config = dict(
    arch='mobilenet_v2',
    model='self-supervised image encoder',
    dataset='patchworks of several textures',
    train_examples=72500,
    image_size=32,
    crop_scale_min=0.2,
    horizontal_flip=True,
    translate=0.06,
    color_jitter=0.4,
    method='barlow_twins',
    norm='batchnorm',
    activation='gelu',
    depths=[2, 2, 6, 2],
    kernel_size=3,
    stem='single',
    expansion=3,
    widths=[16, 24, 32, 48],
    projector_hidden=1024,
    projector_out=512,
    projector_hidden_layers=2,
    init='torch_default',
    residual_init='zero_last',
    optimizer='adamw',
    lr=0.0023,
    beta1=0.9,
    beta2=0.999,
    eps=1e-06,
    steps=16800,
    batch_size=256,
    epochs=59.3,
    lr_schedule='cosine',
    final_lr_fraction=0.1,
    warmup_steps=500,
    weight_decay=0.04,
)
Rows from block 7, named by matrix and row number. Rows with one number belong to one channel. Each number is 500 + 50 x the weight over its row's rms, rounded and kept within 0 to 999. All counts start at 0. Numbers have three digits each. After the name is the row's rms in percent of the matrix's.
# convs0: expand pointwise conv (model.blocks.7.convs.0.weight, 96x32x1x1), inputs 0-31
# convs1: depthwise 3x3 conv (model.blocks.7.convs.1.weight, 96x1x3x3), a 3x3 kernel
# convs2: project pointwise conv (model.blocks.7.convs.2.weight, 32x96x1x1, transposed), outputs 0-31
convs0.0 104:471471566568459511433467516491463448374499599484450501527475513403525558522518551438474446543459
convs0.1 100:443508501507422508433464445465484539434459645448456504580471454515543438479449493466440452540511
convs0.2 099:437549454526468504534485526516483481485465605435552513441531578419502445490469509564458416466609
convs0.3 096:464524498556614471477489434462448464464513456561529468460500561521516450480602450524410605492495
convs0.4 107:524513528493486435494469436577466494506419624484505465447528539450528422532534545536435432407526
convs0.5 097:498504473510455487546449506449377613466580526457577536429531557500500532461441568520490443504474
convs0.6 102:477496612484477376598535497498425579511518501453496522460586502553512552564496528537509473555502
convs0.7 107:589478534465445509480569449460467425466564480455537426513615457598545523544477520470445472475498
convs0.8 110:506482447516490556443526558508531514477487498548589579528494435502482541675466468534578481504502
convs0.9 094:492496468554591479484523499423386498466502466468557508378554521405567541509475487485499538461558
convs0.10 101:525555444524383558490466468548501469449483598509532489465509571405519460503531496493374474521526
convs0.11 102:491493553506605507457463547475456507536493465519528589418536505489474615587469474483585463545435
convs0.12 098:544499473505477486462444432472556567489429513456464498622599475498534512552509587584483462566482
convs0.13 096:545514470467559516499551506432507635532496471554482511528447433589550492488416499578489574535549
convs0.14 109:451526576553470520448517527382470490534524500481556562568443377475549435467494498414504507516510
convs0.15 099:409467530565468468481554447477530495490489534506549519400574465466528387550590470558495496456557
convs0.16 099:481517482484486530602548510617457486541455474564502561594458415499568504536525526434429513528540
convs0.17 106:490535532475529516460548517371499546521564417575483532498441468529464481432463433541583588493469
convs0.18 092:527563550584513498458458515541557514479449519477530558453464428541423574462467593423513444569537
convs0.19 098:554444469488504566449473445390480466488529462454439405512497500386417449496507505468485574468519
convs0.20 099:525406413482503481452531416442466564488492508466500437437598547444448513545510489606474549505501
convs0.21 089:493527413516464483509508431462517485449577603508584469462559450476521380508483511548442581494504
convs0.22 102:511499528588600516447409476520481441482537549574490543443499451493526488592413530585538538504512
convs0.23 098:596479491446561492445485460496569427572508489469424465558483470405466419520539497463528553437558
convs0.24 095:441487551495541516481504453498443508471516535493448590451557408542561479623538549541560552454443
convs0.25 091:448535539564533608578535539457477565503572487529541553483434459546512445475576452472552547535433
convs0.26 101:579531437433465541471520500497557529489496417465531437461507575519489547478419463619577436514518
convs0.27 097:464531471528553515461455513450491464432523449437505410617630533495513517541499473581488493469442
convs0.28 111:451443465521543484424557299464511533461485484469514496485550440454503526510467486470506488510563
convs0.29 096:483556494519428525407460450483566498464547553605530478494470454452482444401515476478496558429424
convs0.30 109:467454430481518503437515376429477501515464434448566460573562483454480534543503581581472455524493
convs0.31 098:533498531551484532455450493426486444456448531500430478505507424453526518543470462377429627515501
convs0.32 100:510520466493529529407509508423572455424446543567450542494454465569481396530596482460464530542512
convs0.33 106:495607454435427475451483464422462458572511487454562574539471418504468499531502504554464444570448
convs0.34 095:547562556496444507515510492502487500567539449518589554416582450535576393573524501471475452460534
convs0.35 100:539534436478506484442543505401529622510462410486520518550510481550474472487438472613577477516504
convs0.36 110:533483510394438520513557535506471473549448560483424496441533583468524457416492622495465521470451
convs0.37 098:474456551495537401546511481568430442421442598521517407457493581453524494484492499525481469435542
convs0.38 099:571614547455559427576434454458566473492534441524554479469526478538475528479479489424467457456432
convs0.39 101:485546488493506511514510423435479550533475553524575563511490391437554464516584486523558507590403
convs0.40 098:496559549522441480403504502540606535473432466501503497454487532498423584459490549467556432587553
convs0.41 101:470582552486532565485520461433527508533518456453476471437520374423444489586491521458530480548417
convs0.42 102:548567516567490530511481498484532383585425529428485508385543533458502496522545452536510510488592
convs0.43 099:496484563421429554505558503452480415480499533551456519502577613566577475450472548547524441512487
convs0.44 098:437440555583496546538517435508445468456488492465613472489530531423560495456497494478459618439515
convs0.45 101:534591552452442543538555494487487434566547461525580586427533457538547432470526518498475408481529
convs0.46 100:557527430491420425527478466626440530521467557451543467442517562483549509456486513525405523441502
convs0.47 105:492530548471481471467475594465574473390492482478473512509442543586502545459505402520586404499497
convs0.48 097:490484538496419540431525470487496406552504492487450458522626538491535466523466561609507412525461
convs0.49 104:436518476580580454481459415427515547523545544461514524497546453480598421504523451499543603498519
convs0.50 092:537432440475529471491499443439440509507444610406475440486612528537476532570471531480458504535448
convs0.51 097:562513492470475465470511452529460611571430531387553522540476470550566510568413511536461516456472
convs0.52 100:473537443447506457531558505426452513500426520404474410396521497478451498548494468492414479453579
convs0.53 091:521499513545481422426458398567563541494458501460443451462497477489418582488454537458485496593566
convs0.54 106:503486482535493532427541506403531503497458470374524444541585573463458499517449571576515472504427
convs0.55 094:574523425527513437433442491531413486532527576458522507487498511551564564400407481491449537506447
convs0.56 102:513479509476545623539501558447398485481503541522586527536475473499543456546490489512573543425395
convs0.57 101:426431520589537501453482486364497452453507412506479479529568489538514475462478510444515599505450
convs0.58 097:397539485524403506574521524556460567489480530403578511442577554557440490493446498503466492514461
convs0.59 104:584572594559396471435445532492514544498511559455394547494448489563519483511517499528464515515438
convs0.60 106:497491472510518544508562535412491610458543345600508485505482504573492495482463489514525565485473
convs0.61 104:448493438452465499496468514453434486465510393578521427387506550432531487562534479554435534503550
convs0.62 103:465550481554542482557542464552507499485427479436493515447571571468419366466463511528554442488444
convs0.63 102:422507507589611505476527440512453506470537499514516534437513396438546499593562459474562551490490
convs0.64 097:452464455499490532488582437394471518469556487508506460512605548524543446360545505517460521509465
convs0.65 097:447575556502500455475540465386432499489473447460526507473452426485490568526530451475478601532403
convs0.66 106:515473461542548505492534528492492451539526582563570548464479463535429548659427457469552501499528
convs0.67 099:513467495507466525371471566419495511485549460466588526510512394573515511516581530428523465489450
convs0.68 098:534471567524473493492472489472529515475536682513482517550429445533513561503568526470564449502573
convs0.69 103:450464470536537516482511331489511506490558544521609524466581454478526451515473495509477579443520
convs0.70 097:596519448501522405498500478519541366513437576469435439537491422488503464530556473492531477491562
convs0.71 096:494529469536537520525480395547401546504473555457425444514560454438554524563513493465400566531478
convs0.72 098:423510552533488481556446500428446540548500508511521560566470446555521542492451499438466580633450
convs0.73 102:515447460426440587529575554436427545551465544519547533449501452455555461478608474506537508477450
convs0.74 101:472422456552547492460558434458543500381521565511557512467574450470549502536473457489482603461454
convs0.75 090:534434552439493450505452543419428500388484530584467462501466492514488566498441532409421472490477
convs0.76 101:516565518566557415464468394477584536430494413496524458488541490488479530449456513414455432528508
convs0.77 096:445545437554460484497529473464420454451525507457523465443570428467568494474493507448415617498432
convs0.78 105:485660538552527543498478488464493527473471509468577421427537470419503487528484613514470496495475
convs0.79 101:486561478482418453448520390431552499453504465446555495391518477437462538451496509487426457502432
convs0.80 096:501499526438509512452510458375496486502611554476483571499460417500513557532502505458563521578406
convs0.81 100:487525421584562512442457482458463497503554538467558537425509404381468484601483534503505519480490
convs0.82 102:545546444496425402521518585618476491498514572457461505474509568477564499411524484521453478437480
convs0.83 095:527521458461497528525573532516512548526492583558551573459459438464431580581490479429603527446493
convs0.84 096:474538470515461509530456493469345612493533487490490519435569519511507554474456533472391546491456
convs0.85 099:586419499479497553451466470404464445510557496506494476558503458389493511436537556406504487465435
convs0.86 096:483516488513442493442526440413540544474464572379431582538596482523511525520527478459445511506430
convs0.87 098:474475511525478464570490579566514497524526650411449485507514566531486464524467519551533402458540
convs0.88 106:468605512570471511473545531477535500541448515501498479443607596453387494452565464504468558494513
convs0.89 102:545503483533464492480483441482458456565633407444488504463540530566498365536497487540477498471543
convs0.90 095:466550490576491504460515477441538585456558506486534554480478456486361495535428444497584533476577
convs0.91 094:468529547537523521433439496502450409431503599494544453455504491445592534498575579418525474505469
convs0.92 103:474509437568498554576395539629502510498458513396529457507538545442496476515478568489490490479558
convs0.93 104:482491526571576521413542532548493498478490497497569528449472448486558556642485465481494521384501
convs0.94 106:500535476552556415521375481486562541440426512477513437580535499467423583498515515487489518575473
convs0.95 097:568489432482486454490494454480543466570417431429450451487520414492516405578482533477506592454497
convs1.0 098:485513480422567420461532453
convs1.1 111:535558531490443497569427560
convs1.2 108:540523536529611538551517539
convs1.3 093:496540488407536411493552493
convs1.4 105:491490488554618523519565510
convs1.5 094:490559494543403553494569500
convs1.6 103:494584474467430448484424490
convs1.7 097:494536490524559425470398496
convs1.8 105:510508478447435420432486441
convs1.9 094:496564471520388555477530488
convs1.10 091:497461502537522579531602538
convs1.11 089:481454496480590464457582460
convs1.12 103:541528541526385519444501530
convs1.13 089:580539570494416498486451492
convs1.14 102:502567500568438567489571490
convs1.15 087:446528495575420452488465556
convs1.16 103:454470447475594497444475441
convs1.17 109:447493452466400474443498453
convs1.18 093:484475525413455560502586515
convs1.19 104:484534467450414459529579539
convs1.20 104:439513438517579519438515438
convs1.21 098:555468547542453576449446467
convs1.22 112:469414475530397539498513515
convs1.23 126:512457516476378470495439497
convs1.24 096:470515520576450426563467454
convs1.25 096:498572531492436495581522572
convs1.26 110:534508548585580553521497546
convs1.27 100:444507439501579511435505430
convs1.28 085:484444487445427445488414496
convs1.29 098:520449539566451548449442447
convs1.30 098:427478436472507466423479435
convs1.31 094:521434518558406544530463530
convs1.32 097:523434520525571467494602509
convs1.33 099:539532536587543537533578526
convs1.34 098:519414507553451568515432514
convs1.35 098:466448466454584463447483438
convs1.36 112:489434485443415442495438488
convs1.37 150:485489489497646495481484486
convs1.38 120:498523495523641525501527510
convs1.39 100:544561522562529585546544522
convs1.40 095:536521530560413570541519543
convs1.41 088:481438469410502561498563539
convs1.42 096:479444481465611465477550475
convs1.43 095:532564545545595535549491525
convs1.44 085:564571557462439504508441463
convs1.45 103:505425501433465425513428513
convs1.46 093:439492524409501579442497518
convs1.47 104:531519542568447562534563554
convs1.48 095:519543501583600535521542501
convs1.49 099:471455458450419459462438456
convs1.50 098:424563523476461564540438476
convs1.51 098:511439521488441491577559572
convs1.52 091:514567520582452428482461461
convs1.53 098:512498465569458411533453442
convs1.54 133:533517516513636522523533509
convs1.55 097:556435493593470450533497544
convs1.56 092:460429471445476433471426476
convs1.57 094:485558471566557570479570485
convs1.58 089:454544458478565459477403481
convs1.59 101:519534525540375533519539515
convs1.60 102:515460514547387549538516538
convs1.61 105:547487547524393518552488551
convs1.62 103:487429487446555426489425492
convs1.63 102:524534455567498418439459545
convs1.64 087:480462508483386508545567528
convs1.65 101:495560518414522580480441477
convs1.66 099:520465497446403447539517562
convs1.67 122:525508528527633504538505534
convs1.68 096:497526498545386564494551489
convs1.69 096:532438483548494432536527409
convs1.70 099:528407525471493470473599492
convs1.71 087:469449460445586465473437470
convs1.72 100:521386512454571463487512498
convs1.73 109:504445500447401445499439493
convs1.74 099:513434496415504570446553500
convs1.75 083:490439494474481430550575567
convs1.76 083:460506444468595479481426464
convs1.77 094:457576473567422451470481503
convs1.78 087:466509444512585474429466437
convs1.79 085:475588485558447482455428494
convs1.80 100:539509474561535385519479463
convs1.81 086:480447494555455426510583460
convs1.82 108:501501476552571386514520476
convs1.83 101:537528556561599544520526527
convs1.84 124:464436457474394448507521513
convs1.85 097:538427524539420572508478460
convs1.86 095:450455446448557447457443466
convs1.87 103:480477524389536577475507526
convs1.88 103:430521432488589480468458465
convs1.89 101:507551514534602549543531553
convs1.90 090:551531532533605535547528540
convs1.91 091:536486540577427584498467509
convs1.92 100:502430508422481416473449472
convs1.93 096:539588542430484446513448521
convs1.94 103:443442458445451440472442470
convs1.95 094:525543530515371532504468511
convs2.0 133:516601461545479444533520529499460419423507553550438453473539470448437576510429494439473515432566
convs2.1 107:446424511525466546592529420556504514569501412571479426495484420489582468554440539517499483540494
convs2.2 103:463467404466487592541474569579543460484554435514489409495545468478469470454540446501439532516405
convs2.3 103:440479396471563451492519447499533462491507461599542514528513530537512471453374597530476450446513
convs2.4 112:518402536463495444461422559556560570539488513505592431484504545492600500482523475604500538484492
convs2.5 084:461554441490512525524465525479457571569602518419515545508411524486419462418548475477568550538537
convs2.6 111:640486491464471450525535554505511523558479625495547458536463484554506525535562480568520568431501
convs2.7 106:508584570560446472483421405439442495517574361482504552469491491469538472501492537516481463536534
convs2.8 122:417552427480491466518557502510530474468522477539526533573492600536581431394471540449454492551437
convs2.9 088:500605485527616468478559584551451515601456467542521486481430504514520530489536503466555531560432
convs2.10 093:484425561555502497424440519535593510571478501428513525553459561482454481470603478593511517526442
convs2.11 089:507456529490424521644530539509521442501493443464517438533552410453480443559453498482458410538508
convs2.12 079:516493598485435487529481495436418541530475549506585509534472421432481523590503531528582468530592
convs2.13 086:558504478499570454552485522384504469450535532541418433525552369501482506479464505519589538471519
convs2.14 125:426493510467520592500519522409507518523569487450529488432470495490412515443455392409555450527470
convs2.15 078:542520457605515499398527431515529505493601541461541550564592575497493471462530544569497541476508
convs2.16 121:495466500441547523417471565623454503506471520524509458479594408604536480506496460445517506432484
convs2.17 142:525443566497550501396492494565566543559473472418545537548419573484530431472523492539452503566445
convs2.18 080:458524541602557464443477530500415483537542484605490459406495545468526437561522507586509444528524
convs2.19 099:478553563490530534573545475472539437579512466440475578501477473388473431403490518536516457571464
convs2.20 123:550571523470482460548478437411499599477447530495515565588459546456522505504464492578492408529428
convs2.21 089:411553430519488497464426477466529512442554506513482557550563484490543475439556513602506437600440
convs2.22 095:440502472563586472448475549589528466545419453451448546549490563504528564497536491435512567534416
convs2.23 136:496453398456496566540536570574463483450465612534515468515522498591524582553466479467454542457502
convs2.24 072:522571529600485419440541533534535426576390494518482544508501590499509560488512553468465512440468
convs2.25 077:486433498489471497548451435385524555496555485570490487506518470477375588518478516559519568572488
convs2.26 089:355461467433538551499528580524509486488571476557481441531504485466511478503390496420545491453533
convs2.27 115:499460519485501398491546507410487516450509496487478541483455531450507513528438627516423459604581
convs2.28 094:536456439472461524515535556513506486576549479475413460448546503557538395379430490533428492492506
convs2.29 099:435522547589433479440473441465449526455416468568477571552503560469452498431501561486486513593508
convs2.30 103:521476520556466415465537489482524544566539482513432537555537550473517493389470553431418490604446
convs2.31 106:429544482476467579446562530540456409459515479406520499478480505440454487449482454456381430511470
convs2.32 090:455597544543414488444517500553497461494499457559499536407465467474524535482468602436417579496483
convs2.33 105:487406510481489518428461456502472418535543519493565454558467444443419569593449476451555506509567
convs2.34 099:562492448566566473432401463480586496569523430516537530573467478515603491495564542493495516517442
convs2.35 131:557432548554468423459471465504501512540408502423530598591432561450488465494531482502423492529469
convs2.36 106:503476433424518519501495526510514494534590525524512472605573492556540445427442383439485500570511
convs2.37 105:516459600488434523502449562544474558538446533497560433456526394473559525528551507539533587569495
convs2.38 084:545517498452482562410458600569536504526467573504555414431545453553524453468444506549574483510528
convs2.39 098:432567498359516521546495526481467507418517591531544504511503543500443536509500488568540477607444
convs2.40 097:523517482516512577421501594502453461527550534536521491402512506541560483540490543527509455605622
convs2.41 089:443436529523524441471438584530445460549411423550500569545448453446522521511511463438432574491510
convs2.42 097:393387482499554517494541498517475548578512529586522529499493497499449417524483516489455413404543
convs2.43 081:499455546427510500584557514537536546514573435503547554410601472550442484502504516502513443560411
convs2.44 095:475551440503611435492548555544458474513485508496499545626505589505539522469528428487497455569433
convs2.45 108:520394501412446536560487525460533502455474553405504471516493504528419532485509589487563547604488
convs2.46 094:509549528569543516477456552486484519503378428570473484479563430503502450524561551572416485490417
convs2.47 093:549470469465533537556388495548539532581478493565589458488564465559532485436519412524553459478451
convs2.48 076:497458495433544503437536561519539600521487509508525468524645470530548472440477561402450482460483
convs2.49 117:592483505464451526519452577462483459568443441417414454469429490563458541473488476478471579438471
convs2.50 071:495497561519538471484472416474458541507473484475564529435477412476551487525448636480485565457603
convs2.51 092:508505413469515476573557445441404577513581481538471434502484472460533550552427526472563429512540
convs2.52 086:501580527580546476428442501458523586475505418497460489537478415549543447499616546553504513534469
convs2.53 080:546509530522536503400475582516478408543516501548578462466536432500584496597565539508422494472516
convs2.54 095:493533469528471523511549565530472507511499503612434476538600485489577476483454585380485565447496
convs2.55 068:450487486517518523528468462434447520469491388547490447462504472441608547501370566449503470529467
convs2.56 092:539412494467560626394507475500518531457550555460538456480550458538440448512510478479544558465566
convs2.57 092:538485500473447457527488533542551478477455570445522547534567583527540502407492536510421632545450
convs2.58 103:504396595432521559534485527516504474523374450430499525531502486435536410482428518481501496546532
convs2.59 106:447516584579608434514548482559519536495480488520547519486465482400571538585550461447544507541511
convs2.60 091:497563390514523567588500522406491565487516452568463453452564495490443562475535586520540501511462
convs2.61 121:519568443457593577480513558519576518456542504470554512555549565518388468507569474506447458453533
convs2.62 181:543457571468473561512405491411468602551501505407531529558454553494448470477551513532501460563548
convs2.63 081:518502538633573418435510519526479469483429506504477580539496533457540564465449525429533532492412
convs2.64 087:380543500522444513500494483436520489496542465532473523477382573503514446406477390514472438512511
convs2.65 093:490515491523470463498522546580424398556558398519527554481485455414518492453484518398438543517536
convs2.66 089:435399442533479434537521510527567511513518449538384501475490599557547481412463479476481561517478
convs2.67 093:489441526510555526466471552631531468593451502505447463492499533514449529500607551612509526483483
convs2.68 110:564455549483513466490433475522404501524467428546449440457509535497503452491604543455461403539583
convs2.69 089:408478500612482454464511455531569438443523515536559555517507610498565549471527574457496468454489
convs2.70 082:511469523433516514491520539542395574582431478406598482540424503524558503461507468513532558494565
convs2.71 128:536509440541572475464527525573440541444487508581457498402579481537520604484512471472518466452590
convs2.72 094:487482469425537539507536578538514496588547512383514538497494522441514453420521375521551546503539
convs2.73 122:489437471412505474525610558522523524431495519427414529466561503593427496485554517495485523474420
convs2.74 100:395557540557530466450450515546581469424448512502497548508479550496521597486506564397448477542487
convs2.75 068:460509506469549392534462479511513444505545481547456520478509527462542328517463411535531525494441
convs2.76 100:512459469491437426520486408408604547467488441481544529506432555486471557440444539486436508485433
convs2.77 080:480569463521503559540524658619556463455492514510528477504419442542522529492506486441522451519502
convs2.78 081:532435418507521522521582512458454576470457465506580605589520509404439491469521521477441520503535
convs2.79 074:490508564515530446458503456508529486492453430634578574484399463438451516496524453483426553483520
convs2.80 096:467519531502490450515475593539479427573418396584477480458548456461507544509534508464380480509485
convs2.81 102:389505539574519483436432564544518493495456513510521574535456538451435584535535580428503447538492
convs2.82 101:453521535518480480476475541521488388459432417542508507445471499439509556548503537449397439391528
convs2.83 077:481573572535462497470476483470545532501534439458433538436510522515547475401480534526447635576458
convs2.84 123:486526446465462538563599518535452432385450550550458495497532485478549553535412463446440440496501
convs2.85 094:534569485544397516519546423492431424500539519416521517509398544443493534502485544493455487555409
convs2.86 128:543490448552467466507423569464519527548435523541433432481469529560503614414409491485448521532523
convs2.87 092:465532458497477471547512471588569426500448449564499503489558485404499547509437491399392484448493
convs2.88 113:506400454501418426492462506464489466548427542503501500565528519485399479488406602541463450477481
convs2.89 090:498585480477505488530460549515556518373506594542476454415582468545529560492530474492537574482555
convs2.90 092:561517480548457522480479540532478490543472525518416451407547493537570515446479459471482667510547
convs2.91 063:527479499479358515421533456561465504568452475480486496508456607529574453544511465471477489582546
convs2.92 117:483407483451515495528533555459536485567517640477547531522497511553454492464415399474577509475518
convs2.93 084:426528517598490437437538437516507435497461473532389591502451588446430481470497497467471498526501
convs2.94 103:517550467442524484517597563473537534437528499470421604477577530611478500458518541497496429511444
convs2.95 089:521544454483550541605545553432599463434519565561488511473471434405451464527461500498483460448471